From a checkpoint of a small CTC audio transcriber.
Model: 6.65M parameters, mfcc input, activation gelu_tanh, layers 10.
Training: 13500 steps, batches of 64.
Data: trained on single English nouns, adjectives and verbs, spoken by a formant synthesiser in many voices, 78125 training examples, 11.1 epochs.
Rows from block 4 of a small CTC audio transcriber, named by matrix and row number. Rows with one number belong to one neuron. Each number is 500 + 25 x the weight over its row's rms, rounded and kept within 0 to 999. All counts start at 0. Numbers have three digits each. After the name is the row's rms in percent of the matrix's.
After each neuron's rows are labels from the 100 clips, of 14976, where the neuron reaches its highest value: "loudest" is the band of the loudest frequency at the time of the peak. Only what is clearly more common there than usual is listed. The data: single English nouns, adjectives and verbs, spoken by a formant synthesiser in many voices. In brackets: how many of the 100.
# fc1: MLP up (model.blocks.4.mlp.fc1.weight, 768x256), inputs 172-255
# fc2: MLP down (model.blocks.4.mlp.fc2.weight, 256x768, transposed), outputs 172-255

fc1.121 102:441493560469483507464506495499510494508434483487533530551544533510496481493505531479484494465533526503476499528482463451532541536511497439505499470493545521508472514522507491491519489518511526517492460485539517487529495518487487490458481496486529528486
fc2.121 102:510497515490470499515503454523520504454469487531528489554459501466501476525489505495512472518517459502502485524479542471504479500492438509539507483520489491471540529535477469468540518544501507522529476504505528551491539508467481533492477485526495504515
loudest: 2000 to 4000 Hz (42)

fc1.239 102:479515506487477486487509514482507505485489520497503516478501527434523554509506518494469466486475532482545505545534501511476461525483513514493563493480464545491490463483527514468469491479503504493534482485502501464523508523504490523501495506505517522469
fc2.239 102:506526483527522500470543517491493473530511511472502494505551510470485518507487486455478516470506518502494516478511457502515545494499533501521480488493546517527507457505469515504517508501473477518515486466479480500491498553528502465488543540460467516490
loudest: 250 to 500 Hz (42); 500 to 1000 Hz (40)

fc1.727 094:505521461496519483483501506531461486474470486465485518505484479504491473530482518531454469506500503508518493484528521478486458507480524509477534493482488500504485472528506528469473491497544494478465505527503475458562477524502493526521513446518525508535
fc2.727 092:510507467484496506517487464474519520484566475493499467438545496521511490555509450460558474486464494510470530500491475520531517517512530483520501496463529451510523515481532520532471525516506540533471509468466512497510495501500486464489438495476478482489
loudest: 500 to 1000 Hz (72)

fc1.249 095:514510512535443462474454501462494498479546516536490469529494483511528509523452492553479503518503490482540470530492515468492509487488461505482474524481489502517489510532498478484528537531507487511511466502527515489499524514481531477473516503466480490499
fc2.249 094:445531532463463494540472495515493496496458524532482498546504482504495523484523542505533503505500485541505496490513506496512523513548480505493495562517519516482499540519529504506488457520503502484532467516510460474503505478489538492530505529539507509503
loudest: 4000 to 8000 Hz (28)

fc1.612 100:454464537493480513513514484486492487503519467526444504535494464469513499509440470511503520468462465492542458525464516525490507520536492513509535486538512512512520482504502490501518506483507464491515485502567503446485488492467526502498449493507521472489
fc2.612 099:493505475496506479459527469503478499498533510487546506495468477471477463485470542474468475475473527502522501488571504523479507478505528483483473496499511547540496540511511528545497502496502511466529530475520479459506484511514514517504519488521511523567
loudest: 500 to 1000 Hz (34); 2000 to 4000 Hz (29)

fc1.725 107:459514545459480507482493522475479482455440506514513480513450513518503539467515516534504499492531577493532498500539478509495492491486504458496476511506547500506509494473497544523524488539479484505517472511531492522525460571498516497526490521534528503490
fc2.725 115:501529536446450533504510482542492527479519482503510500495513451471528508527537545420535496468495495496500503504508484485492518528513514503480473500480502482504518489533532527512578479543493480483504453517491517538505457497489561502522488488476474463515
loudest: 500 to 1000 Hz (35)

fc1.393 100:512512479463485511488523512481442489483517476455470519565481471514484492496521496483473516469478516454524505509510483515513508487454494524461464513504573512529527481538539510498509506516447491506472491510520481502489507527469524507499481505535529473519
fc2.393 096:485477501477479505497511491488496482501438485469457560534495506506469486478532502507482510516467484485497549482485461539503502525496487543466530518541531515481517475485533509522493497459511490486534500475490460506504515539503487518542526517561507506515
loudest: 250 to 500 Hz (40)

fc1.369 099:519504484522483479499479479507489473445492489520493488496508525507521481524483501472525464474526509499474470482471483459521531466506481472484525493505503505523488533532478490512506489534519502495479450506515551481467532501502554504530442507462502498512
fc2.369 094:521474476497491472450529493479456453505524473524487488466559483466515529529518468476470529467539514512508521470512486496465511500482528515513495502531511514504476478521437484498526510492519446503500474458528490517516495501503494467522495511510484469495
loudest: 4000 to 8000 Hz (55); 2000 to 4000 Hz (29)

fc1.220 096:527497495504501466509500492524506504484481489499453524513442483508493511552480498482516494513464469492528500507480509510464456494522494521462565489534464527512503456502509474498489502490483512477504505491503496486548489487480509550491511466498495481496
fc2.220 091:549476464463468512512489519505490523443458518521483470533488469503497444501447513515479476508513490517544536512514518493463506521490447503474509505524476523497496477518553555514501531483494529483528506514535485473526524493497498497489490484486528559481
loudest: 250 to 500 Hz (59)

fc1.224 106:471476486540522475517466543516478494499459513481503515508518533445546489504500451490539504528504487507504489465453520505497489491513492489503498468501510517489516513492439450476496502506543493465473485515530555512481516503519480487516486532494483500549
fc2.224 114:539533527489441513462470485507478490476517485541499499503520481527518436497468505479494520513493485501509515488549486512478483552530503504459522534506514488518502474519544456527485483499478497489503473476509454523507493526436527473546504515534493490535
loudest: 2000 to 4000 Hz (37)

fc1.576 090:476508531474511466519513511460498462479486496487492455480482499523522494483505507533519524557523529535481509542489518513533503484494509506515470502466545489485454506508487540533470527479502503491491469565521503518497479517514497518497491516496471520492
fc2.576 080:523473561472476513516508519544472504476470503502514470539528520484501500529494485500493516473481487535546467459489531512497469502523517488488497475490444498503509530523508468466517480517533495460484474524522480557532523466475534480518514453531516554485
loudest: 500 to 1000 Hz (46)

fc1.325 095:463515506515512431480550500474501457525491491490509537543446475511530494529517492551461489500541534461511498494516504470508498510514496494512474485518538539529457524534462503475496511522506492504494467468484487492516468509473491514495501483489462487510
fc2.325 090:528463489504502529498476463507517547516518491473515499521474492485467482461505507479503514548457502490497499527477495531509471494492521555485477509513483481495445493490519502560467502462503525525500519438509469503498437497511514516484548509501501494497
loudest: 500 to 1000 Hz (83)

fc1.142 105:462471492469505481502507553467482511522533517509532551547532493496530519524500505470501501500521534466490470522510465470524499491507494480506470453487461530554499494526466536477486531509489490542519487529482495492511492519439484483530469483528489501514
fc2.142 107:451507524491487501533496520459472539519504513525465505482494470464534512530473498494496509516515510486509497507458475488466444512524536519473468472490522497495487485474488510473484532482448514510478466499512510532488471491518515522501477521483471492503
loudest: 500 to 1000 Hz (50)

fc1.460 095:500511535488508514498523504506481470442476492495476446477499507547503495513512499484521499473460523473509502491472504503527522517486506521486521501468532502514475451487485466525527475541529487511474413507514521503491487535472528504490505510455462507477
fc2.460 091:520528483570497466498517505517496509513534496479515552497530500520490536497516516521486466475459491477500521507507532525513522501520523496477495475470464502459454490498500467459491527481499462492483506480494469494481540517525491513493519478540441496504
loudest: 4000 to 8000 Hz (32)

fc1.49 098:530537517522507522532453523521510537468487508501494465507457519489497462499459428549526505528431513486529453513479546491516511515510472495531537478467498506489452489483541466510534491482503516503507519484552523479467491527488458475498530443487500512496
fc2.49 094:503533487524530493520519513481497535517538516523484559461487510486518533480528524499496506476507488442514496472473486511531488492448508489522498496490499515463537495504463483490551492489506503537524502468482538538493530476537468479486527534513469458495
loudest: 2000 to 4000 Hz (74)

fc1.205 096:530446526462510498510548528505506515508500482503524545495464496443496512526520479493471440536521514479501523540482501542512494498519502467495482489477501494499509463502453542466460511513504472511520492507528541490497505517532450511479464501518494523529
fc2.205 091:492501475555516518484498468530519501508522512499538492482519512480499521440512517477513476499528455498466495505474482484493512515468537499579495532510511475499505489511482545493494500475512459493543482492464531503473519489488484487495475484448510474472
loudest: 500 to 1000 Hz (63)

fc1.635 102:495487512539503497520512542491509497496496503548451488527520509487535483518539491476515511475474490505496471475451487468513499503460480471489475482483532487496462476472460488492517481521522497497489444494531517444463484499496535549506501530437498473522
fc2.635 100:496492487500497467470457462524485471459520520502521510489491508468510472508504520486467524491519492520493489501533531500479497512511488479506539499485470523486497485514552459450502502481503467483525541467508481523538503504501457525521509482557517509503
loudest: 4000 to 8000 Hz (28)

fc1.78 104:542490518507478477495498497520493502436466473483506497512470476503507455539460501496505511498502523490500512517516499504465479523517526491474518510512499534496514519502507473512462510494496516483481475504519501533529473525478547502515493494467480506537
fc2.78 107:541495464492472490499474498498468519489485515484476464508488472497484487518443516483490515491526512521508511511523540520469497497505498511473515508539509490486513481570531463515506526519538561480508534477531509451478513496496494493471486487475493530518
loudest: 250 to 500 Hz (60)

fc1.622 095:434482479427527495540501501479486479476463492499515494495514526460541476506478472507527452486514491498491504510489505480491482504525525489522544466532505511480537503483526521528484489471484507511516519494524502508531475510519495471486428477460504510466
fc2.622 091:509491514483489531497475500508512513470505493475545496484448445515504478472489506516489479529481522459491515504577473540510516527521504451480488546488550469528511483524553511522497473484477517480526489500501523514513472519497480491542523476506543490498
loudest: 500 to 1000 Hz (49)

fc1.487 104:523473499497520503509487524515526518477535539509446510501513489520485516495524494524489508484487506471494477513525507527542525456453471485430459490516448479497509496511499537490504467484496526480466503556485478485495524503552491537491496498526518467503
fc2.487 117:534488556478492557521496504519512563490520475529467542500505477538528509483551515538503510496479460510569473486510494522496528502466494502471497525500504490502563489517491529534502511494483492483469471510469482519489480492491529458509487467514496465537
loudest: 250 to 500 Hz (47)

fc1.458 099:493466552453462525513527514538444529474505508521487505528522460527517520484509503453461528539559499520492464525481454509519523531501475493463518518514515522451465501469476551523501461479475450499480479529498507459483463494500514478540495514476503511504
fc2.458 102:477477527508524516518554523523443516483472497505537519503503488500517494507498484473476509498461515470497482475511524531503499519495494466497498499506480540506487491474500506498490504512461446483504543474472468537516504495516514493488511519477517529511
loudest: 2000 to 4000 Hz (60)

fc1.7 103:463503472462518529486467493499494512440478495502535501482494532492513521505489499506523476460535495477522512485535449455521499506467518494501540495503560547482522499504540487496506459494511541478465502449504521503560456544488495476497489495503514498516
fc2.7 105:544524513500464523525441476489476486449541493514551469495478524495508456539506509427484483483535492491445475468485521528486509488509519482530478463467554495513515504477513503493491478534487512484487521495479554487492493545429475484537489521463516507487
loudest: 500 to 1000 Hz (69)

fc1.400 096:501490474480471503459515518501477507483460475509492494473498508498514481491452493562439507483505541520521530501524467465470491475484522528466565514535505550502538489504546463527438513505483522512503478495502463502552501524496472472496515463505487481542
fc2.400 098:509514487476508454482531506460515533540541520507496497474524478521546510521520477498497472515485496508465505509493464538489529454514526481505471454470507484476524484510527502511454510515519489476456489486453501517511499489524485479509481527482474493515
loudest: 250 to 500 Hz (46)

fc1.85 096:487519492508522467538525511515479483495519473494503521526449468487503499511484509520520513525478494460463499536497520515522501466478513523510509519476486505474513474488508527481467480450519485441495511483493547479517524496509472510510448498495507471494
fc2.85 093:540492497499508546520498533531507545485489544539509475470516480511509521514553512472492522478482502505507477484512509484509522506510465492486455507532491460521520480491484516491559502485491540529500503517448478520525499511460508454512534457502511495498
loudest: 500 to 1000 Hz (65)

fc1.289 102:516496527463476492478508474475514549498502475519486536483462510515504517500514472568520473500514506526502499513503490504503447466502510462464495491454455491499517476514504493507491488475508528468509506504460491486527510486512475527492526505544524501513
fc2.289 102:494474477481532535496524515521484508492533557524512497475500505485542515529505479514463511491492562550537495513504481524487497457490528498490489489462530482516458483500496518510479509525480498484515506514537482471501458486543515503493478487503477508541
loudest: 250 to 500 Hz (45)

fc1.686 096:478482495498477503532531499449495448506468513545438439516509533511506452475496467511524500504495492489565495500520486521505484506494497496472503486438518476516533505444500512490488469513515513500484492503537502495484539515518558504510490500506491515533
fc2.686 098:498512495550508486510486555442523501497495496499498489460505532505521508435490479508522466542541478499507490525509480491467524507472467519511492503429502482508508505437548535476483497489502499487469507488507564464510514475519530530499482484457541520442
loudest: 250 to 500 Hz (51)

fc1.626 093:515464522520496512491483530517523527503487496521487471540507562494540499496566492511459456515539488538502504502488493523525513461494472462490468496490475497480509508470464457496475513527512499506477467514502535524475519547531482486482508498514485511491
fc2.626 092:490499532490484495479478521480475540513503460483520536488505464485461467442494503482500500525490465486498488543486514500469469527498502527468473544487524472501525463503527545501503486447477524501485468535478490524492480501496499502511499510512504516491
loudest: 250 to 500 Hz (63)

fc1.755 090:500412505537496525496512488460508491509496511529473496492505489537513465548508495506460504500503516476522485456523500495522505473487450474444515505515474508502529488499473521537488508540533521495523492506483499509529500499484505520513492506506495503503
fc2.755 093:487502535484481515491503511536496506500507495477525517524477450454524473481496500459505500505521502526480494517479484498493480512504480519516468530475485477474527502491488519481553503462489464496491457569463494539488523507499540488519495489491481482510
loudest: 500 to 1000 Hz (38); 250 to 500 Hz (38)

fc1.120 101:501468480486490490517524510478487463520485494515470496517446498505497488504524492530457488529498513492517443514513530528513502493504456500475483492498505511482489521460529528496498463534533423501468510510488499491479500485533465527519497442503481503456
fc2.120 103:473469485569537494490491469516510477533487509504521519517478533509480513461539504467498516520532473483472468468463502513518490484506485544531501489547495510475502538475475453489491485487529478496514550483456523525480515516541472535474488513470515489464
loudest: 250 to 500 Hz (60)

fc1.94 105:492501480506518465567508514505531500500544479487500489489435488498507492529505518501536485468477501443495460491517543497527475452495528514498502456492475498497506519507506521523478481471520529477476523480503536462496526493496478520529433459521498435476
fc2.94 110:509514534492514528522506503536495551481514493534502487515529462530506501493560487499513507497457472502450463517534513472488531530520461537506463545490484463471503485513501488514507514475503494537516479531435475521496491509488533458526524468481456446493
loudest: 500 to 1000 Hz (66)

fc1.481 102:520503520519488507504479504539517489497498511472440511527444483527529496559481471562497517530510471547526458485492484501474519473499487516477536517507491515465511502501495466505488508515499518469485486503492510534515470509509528511508530480505485515526
fc2.481 105:458508494517455519478454490469520532501477500493508474499524493527502520494488504509516491502494472530513517504480479526489519513532484518454497535472500472451499526518551504508519479491497524492517473465504464512521524497519507519529489495497478512471
loudest: 4000 to 8000 Hz (30)

fc1.286 106:547480558461501510484488501464490473460498497518475476494487487515501512488490443507511496462536532518496495506479506462490504510524428499486432497496518480525505514520541530479516471511497501503489506529515490485506498492470493543488526510518501472525
fc2.286 105:488515449503535519471489483488515482509522522457544468514479520498500506490485540507495512506500504492512525477549454463503556444497515465524499498479497495541523476473493517502487562508484505441536507492530478459506478485485502475488503507515488494527
loudest: 250 to 500 Hz (56)

fc1.152 093:505472530485510470512522512483492525490455513451496527532463479471516472500479440506516467487471503521483491510462509511510485488504495483517503471479469500535498441504491508477491442482543467508484445538460543499496498463462472523503484502474498505505
fc2.152 092:468554484525539513511472471495540511547502515480486493522491442492507476516496492489494455485484468453509496491469494491456494524527505524542508489502508484478519473514537499502488517511491499502487461497511510509504512528482498517488486504490510533508
loudest: 4000 to 8000 Hz (55); 2000 to 4000 Hz (34)

fc1.114 099:484463486521514449476486521436517476502487509541468503511498501476508482520493533549489496516523518479505492502489517457493465474480513476491457467511487524511507488505472515510530519505506483476507506484517470450519518495499509510495512481525478513520
fc2.114 091:486489509461480510481508539473481530480466495454515493545470453493470478510520477485482450566475510461447536508520489530529492521486521529487475485480543484520524519525508492474518512503534522482557508501480507543544495503462466476499531488474466494507
loudest: 1000 to 2000 Hz (43); 500 to 1000 Hz (42)

fc1.213 092:494501519466479472477440484488515517484508508516531526495512515541524530536503500512504491488492461462516504499497481483536531496488420445457497471491473494536524506558535478468517461512542523502477480506464483501514487477471493487466521460474513473474
fc2.213 095:529494473452494502512444472494488534490514522512531507508515472488490551431511493496542481475524487512505520513481524464488511493540477518533521520535508481502499494505512509488508530489534501485487472492483501470522474462471522509478513509497541472473
loudest: 250 to 500 Hz (47)

fc1.118 102:488541488554491482540457513489515473472526506491481494476448493471562493462476483521535507503490491479514489537523546538473501476457465494501466486486521516519489480513500496482533514489473497495503481509552540481466518526483517524489479497489512466497
fc2.118 103:487531514540490514495472488503553508538567506514469536466498498479531508480493501535518515540525493506557513474492501492485515489477538514520478511493495465460500461461480494524518506447509502487500501475481517514482488489508464519479536537466495451508
loudest: 250 to 500 Hz (38); 2000 to 4000 Hz (28)

fc1.18 104:482477470486519486482490498494476505453481484478494498481446488494505480523453494478496459494490488505498480503465472455510478492461491523507580504508520543463525490513507521467509508455507504462501507491513526470546470512473487522481446448474509479491
fc2.18 115:520497458483479532485470467512481492476509488431551490468443511490517490504460496452513470474526495481485494523491487515507499504480492505473521504509523495495517508487560517450539475530469506480509541492513545476571508535481482486532475494493533532473
loudest: 2000 to 4000 Hz (53)

fc1.277 101:493488507538499484489499529503504488523485492511494510544485532449505510457474492566500474499531544466516496530517565471473460504537488493480504458490545527538498485499514498470489464494512504511501516518532442447515513497486457516491515480512514446503
fc2.277 100:480493500506496478497491521527465511501501465464539459515498521502486532455494452485507539546507540533464548509527472529524502452488525494485491461488537481525458536519473506506501489463508518482500527507492511516534497465496475494502490548461479494496
loudest: 500 to 1000 Hz (40)

fc1.149 094:489509519528525500518501533487501495497500498526478520507543499541524505546532510506487467523490503499517462472481492443480493513447456475482481457470485501559465501491457543489500521531473476531506504497516470475505507530514538483523433466510503532496
fc2.149 091:505551485547521480501510493472505491493529502499542501495480504482501512476466501499506505513474484470498526531536515487488478505535483506521492535474481500505485508448528483455453513460458498496513512477497498516485492507499449537500509492470502508503
loudest: 2000 to 4000 Hz (37)

fc1.463 093:504478513497513463488553495447465481467470460511487471519436508512492468526480494472464515448538501511516508524500495514514514479523489491492507504513496546496538504507555484507494475518482514445490511471551522515526477521452495483470480475493503516488
fc2.463 086:523472518451513548509467481517456537504510555516536534485480512468532510510511562520497524504544510452525482486519522465509508484511491432483509525485483481522539519486500492508538510497523501503529519488525482481533438495450514462511501499496479524523
loudest: 250 to 500 Hz (67)

fc1.733 103:521439502517489484539515521499520492486486437521498536494509498454502476511522510480489501482489513499473510548550493516515506502469512496472503487488526508514493482549484516511481480483474494470498492487520525457510473492520506490519433460482511500466
fc2.733 109:536528503540458498494520508535523491472486484546470480514468523501489479529492535474460508511499522492558506501543485540486505477490514476493501504525514552506528500498493496454531503483482471443512515473464488485485519540473484529516482558468498495515
loudest: 250 to 500 Hz (53)

fc1.752 109:461504519491515483504497505463497458433475454529481501469499508518507504522490511505514451485572490515492509497493466442527525511450505517501519491485520496480481508491490541485520516511501522501491503475502525464512507508497516541484450493490521497477
fc2.752 107:542521516490493493453516467486527513461511499481567469503514523506458458484476533487528445558525482519476539526519511482501506508521507500525495499458523483507527491496521476480478534498516503455537480473481500513502492460465517510478480520530536511516
loudest: 2000 to 4000 Hz (62)

fc1.636 101:492478571496498476507513520480490482511461509543493451487519514497484468525458521503504482509504485506509487472527473524515505491515536511486528468470553498500507507499549493518493473505497504435449497478510506455495489539445546499509507522503476486543
fc2.636 103:525497470504505465492501503503514511516527524495517509528505515538516506446511454478534529541490470487490475501496527473503536457469462492477485519456468494515518491514533457498487493484532481492491538510522523457526481519528517470496530484509500441498
loudest: 250 to 500 Hz (45)

fc1.305 093:486483520477470524523469487485493539503487499521471511528440470521489512506493494539467509515511473492549485495499507532519496501509473457475473492494534521466479499475526520487456464495507472469501515480545492485503451511486521502506503482498487493509
fc2.305 089:517491501542537522521501498508489477528518557513487499506497523489479486531519519482479538493474504533485476444506498469516474566499500540547524493502520538505485480508501492508486481486518476519526528494488471432474482502453528460489569548487518523550
loudest: 500 to 1000 Hz (66)

fc1.200 094:502491523511473513492494509470490501462502436504480471452467443456507497510523487512486539458478554477508489578524531537506504530496469512493528506490529497495450479508503519477484492461482484496525492475529512485511515507535480508514492504517518466487
fc2.200 096:471550511517505516515491532549456512503533502534509471459517491522498513488520488470527528487509502499488479453467470484489479486453523493496486494497462487508514489483472508495512534526491458548520473495501472531502501501492515535479461515493498485506
loudest: 250 to 500 Hz (75)

fc1.129 092:491509529493494458480490499447524456494506494511440448508523502508519537508471493529513474491493488476526476496485476496512523484498445518503518494508491527530507504528516541461471475509516467501444472543514491451477538486456476495469502520486517479523
fc2.129 083:539511501434468490488492461500529500500514468508448467494509498515512521508523540499541510487517518551536500512483463501496513478539538519500519531544551518510503506554508451518525481518492549503494470494450486541527514522520531486488491484518470472505
loudest: 4000 to 8000 Hz (82)

fc1.265 106:506500494522500493557489520459496508475485510523467464519469499533511500531521465544486498499488541465500497487496552520527502489503472491494428458513517507467444505483521505488511487535528464552458528495558489513472472490513498474476532483462477505458
fc2.265 107:476466494506526513504488500470480532538522497524521513502471554480509516532558513453508517508519512483487469461475491531544475499470522497549512490543500517471478501470513468505506495497524480527488528441482538542508515536513469464492543488481500511474
loudest: 2000 to 4000 Hz (38)

fc1.761 098:459489505514499502521521498507478519468452498481486505466470483476526477499462464546479509489478539484524491470502507478510455512525529479490542452521507552483528494505506517498505487555518496494516468521543507436517512491498483492551439517532505492529
fc2.761 082:532470499474496509477496463486533528531548491492536472449523489509488505454545518497492461494489495530518516491516478476490525470528521469483454502521498453488484501503504521520479466487504559471508518466494469527521504455508546520515485526514523515505
loudest: 500 to 1000 Hz (55)

fc1.362 103:491527506511495490544532553537479529482450520469523553529496477484509505515528500469461507493498501526498475506491509525498498521466451494489455471509502510472494528524481493416526487466473532490456508550473500505493516522505478468516475504506501481496
fc2.362 109:490457476496498526500470522539526497485478536496541465497533528541503522491522534498535479469500502525545522529509508480492503500512474487455489513537543491506502544497512450490490509483516525440492528485536437472535476503519549456490509531508475508520
loudest: 250 to 500 Hz (47)

fc1.751 099:494467487498481470493520507500501443494478521496467446482489532492533508535520488494482525496492544477547482502499513511531465471500498492494540446514473522512493486499495482466517495536539476530522493501485530518520504496476500525509506476477502534469
fc2.751 087:481462510532551479488522477510473501475482533491523515507541519472501484560504496504473462477525527482486502463478556505513442513499536474514493507518451501504502535477515506526522510513512484542467511498470520554481534486474482494500520487465491520507
loudest: 4000 to 8000 Hz (39); 500 to 1000 Hz (35)

fc1.469 122:476526501484447515452531499419497500484533465534513461497490469497511502495495488510475516509483529472544485488515467535510484491513505482493483467503557501493526494489521491514526488508500475490520492491511487501478451502424505501504502537476497484505
fc2.469 130:495501467513500480475581460474452507522508486474535476487493477515499467517478540474450504517471530507514485499536496530464488465532520510471501535490552527453517477536531478479520497534538481450528505481513492498492471489495503503502496535472478492549
loudest: 500 to 1000 Hz (59)

fc1.361 093:488511487488508483500486507456518438470509497521517489513454522471517528503497512523519498512490505487518477545506500490500544485526488512518504462487536495455457437496497483468510508486509513477511516516490533462492516479504450524533513482474531476481
fc2.361 093:502532472499515476454469480459478504455495505507487477481495484502454461530482499472533494501519513483470526472490541471494526494478518499511464520479509490539459488499502555512524483478477494525530478502470495573523512535492484542500530540471502467484
loudest: 2000 to 4000 Hz (59)

fc1.175 099:531489512489500497472498486494509460516502500527451480523497530533512505529492465509501507485515455469502508497472476496497542490521464481512541475529494509525546501471503516549480512536491454527466508506542522471507509507458510498466506468498523521496
fc2.175 095:471495486469505477499526514508495500484486472470496514461494503512490544528533523479498477486498484503484529524510511514486507486544537476488505507482509503527490510517472488475501503502485495495496510461471489499553526485529537488500448505519508519486
loudest: 4000 to 8000 Hz (79)

fc1.329 104:467476522497527460492514513489509512527482528533478544524483471476511448529494491523484455528444488492529488496463530468502471483504498447508504421496492514545490484518443521476503472510505464500492471521478485474510494473474500476517473476506496516498
fc2.329 109:474534498517490507503470506474524521521505538498485507519436451454505476484476518503511454523489506469492471515479519506459501506489502520508482497485530531490510462499493518487504488505479483460550463495531535501516491490486521520501513498508522499534
loudest: 1000 to 2000 Hz (41); 2000 to 4000 Hz (30)

fc1.442 089:495496522513480501522534528473499459498466468489478501512502483470508487571487492527519499537511477498487450486507474540496531466485489499488513483493526519466539495469492470457508473521515485466493481479490533518519524502490545499529462502509472474549
fc2.442 075:531516500502462512478481469486500498463514531481508509472512545506539471537529525484458478506539572498534510494520473501479551513483535519430506474479511520509541505501506524519512472511476483470496502462487504470476516573495504531520492542521486510491
loudest: 500 to 1000 Hz (38)

fc1.108 111:469476487511512462457512478462467464445472511480517534536531499519507503520452478521484520472516512477488525504512457474546472515482516466508547508502503502503547433505514492504526537455518501487519507489481532493532490492532472546494500485475484496526
fc2.108 107:486519483487461498490449480504534456504520485517503545498485529517491551519544540510501481476518500517500502464482473445495507514484511542502505491498495510488510557506486504505530521526506520535526483470493497521481505507479502482502505541502490515493
loudest: 500 to 1000 Hz (92)

fc1.573 103:467459486487522471468541521525471492471521492512525496509539505503535475491505484527433455489528527451506523507509511461505479525459523483492496479490456478513522509485482545484464524544501442545484520506505498487512506485497497516492477448482520470502
fc2.573 103:487505532477484494537487499495477557485481529492502478517455529491476524453516471523519492538477522489519501502484492521516464492505519490482506480504465523537477545513485494497492454476475531477507487502538493479508471487486490525497492505491507521483
loudest: 500 to 1000 Hz (68)

fc1.82 105:516484540522468456487503501525455512514540436481486503517520493529480491532527489479536513471482504514466482570492510527525487497478467526508503469471507505474456475532487482487523517497507521517485488520522528478508526498521460492440544490540495458458
fc2.82 105:501494495507489497476473483522485510524561518470500460475496503497489500475510518507508521539488517503518512487512509503491467442449521493507543471498483467524496475473488511481545494493522518467515495485533485485546465527503528538468518565477543518477
loudest: 250 to 500 Hz (76)

fc1.391 090:488519526493444468496459510488488504441527510503491470515523457499522537540501515511521493445473498473513455510509493534532528516478502492478505510438498476495488504474499500495556504507515500496501489489536492509482516506521490529478492487490495490453
fc2.391 085:512500475478452536512483460523466555505517499530507503502524563515488501478533503475520484509528467495497508466505472470539496455538511486528533503516506527522557498552520463490493505473503524504511531457508528485494507483491495496465506503461476532492
loudest: 250 to 500 Hz (41)

fc1.260 101:493485487443497485528527513460512495492491483495501500469486511503492503546510494522478503536506527531528510485517478456517414498503517517481507502481488535526438521530476501508432514512525540504481510513526479498560481526495462471484488491539490502500
fc2.260 107:488533497458498515525490505527522525463507546515515509499525498455536522504498466493547496504471488508483468519465460512467511522508489518498526484461482511461497471470490506450505530462493506499466460518481485522555485492493486501522495493527495505493
loudest: 250 to 500 Hz (60)

fc1.416 090:465484509471527486468464527492493506463451515502517501471515533468495512516473509514482503443496534493550543501473473469515498467470511490488536474497494547499527489510502488489553519481504546447483488491525501519547464537491491540455476505464472510511
fc2.416 086:496482516552486521480499500527532494481501474461521452538509504506517493535453477473503493491456501472500532524506483522467485501483479534484501542504488485540519505521501487470458484513475511508472493537493495533489536471473534475514499486469498523464
loudest: 500 to 1000 Hz (66)

fc1.625 092:469489512476482484462483506427489458496500491519516493512525520524524527508507526485494529488521504495502529510523444481514507519504505469500516485479522522497491463517526471470502534494544491531470442497493521459506446506448521478463515490445480510496
fc2.625 089:499498538521464489486505475485440488506506457512514485488558521496519514534525514481488483478495515520540492528486547501511514477496533475461498526450531452516523528490499468504505498525475495489525516483491482533517516494508522511490518490497479465529
loudest: 4000 to 8000 Hz (33)

fc1.440 102:508459481466498477496562530462514481521523491534480513462499492469505448528510495471497518513493518483519508509522493508496483508516495452497488441510511503539468465520480484527499488484500506522502492481525514505537424474481495478522474460489474473469
fc2.440 101:519539513541498490501484467540512461503501519540492506556428460465526462539479516451506506537507486525511448489463505510482537476519503531511517525509483515445506471504509518466518509498459466440541491508473501546489534493488506514539503556481480458496
loudest: 250 to 500 Hz (40)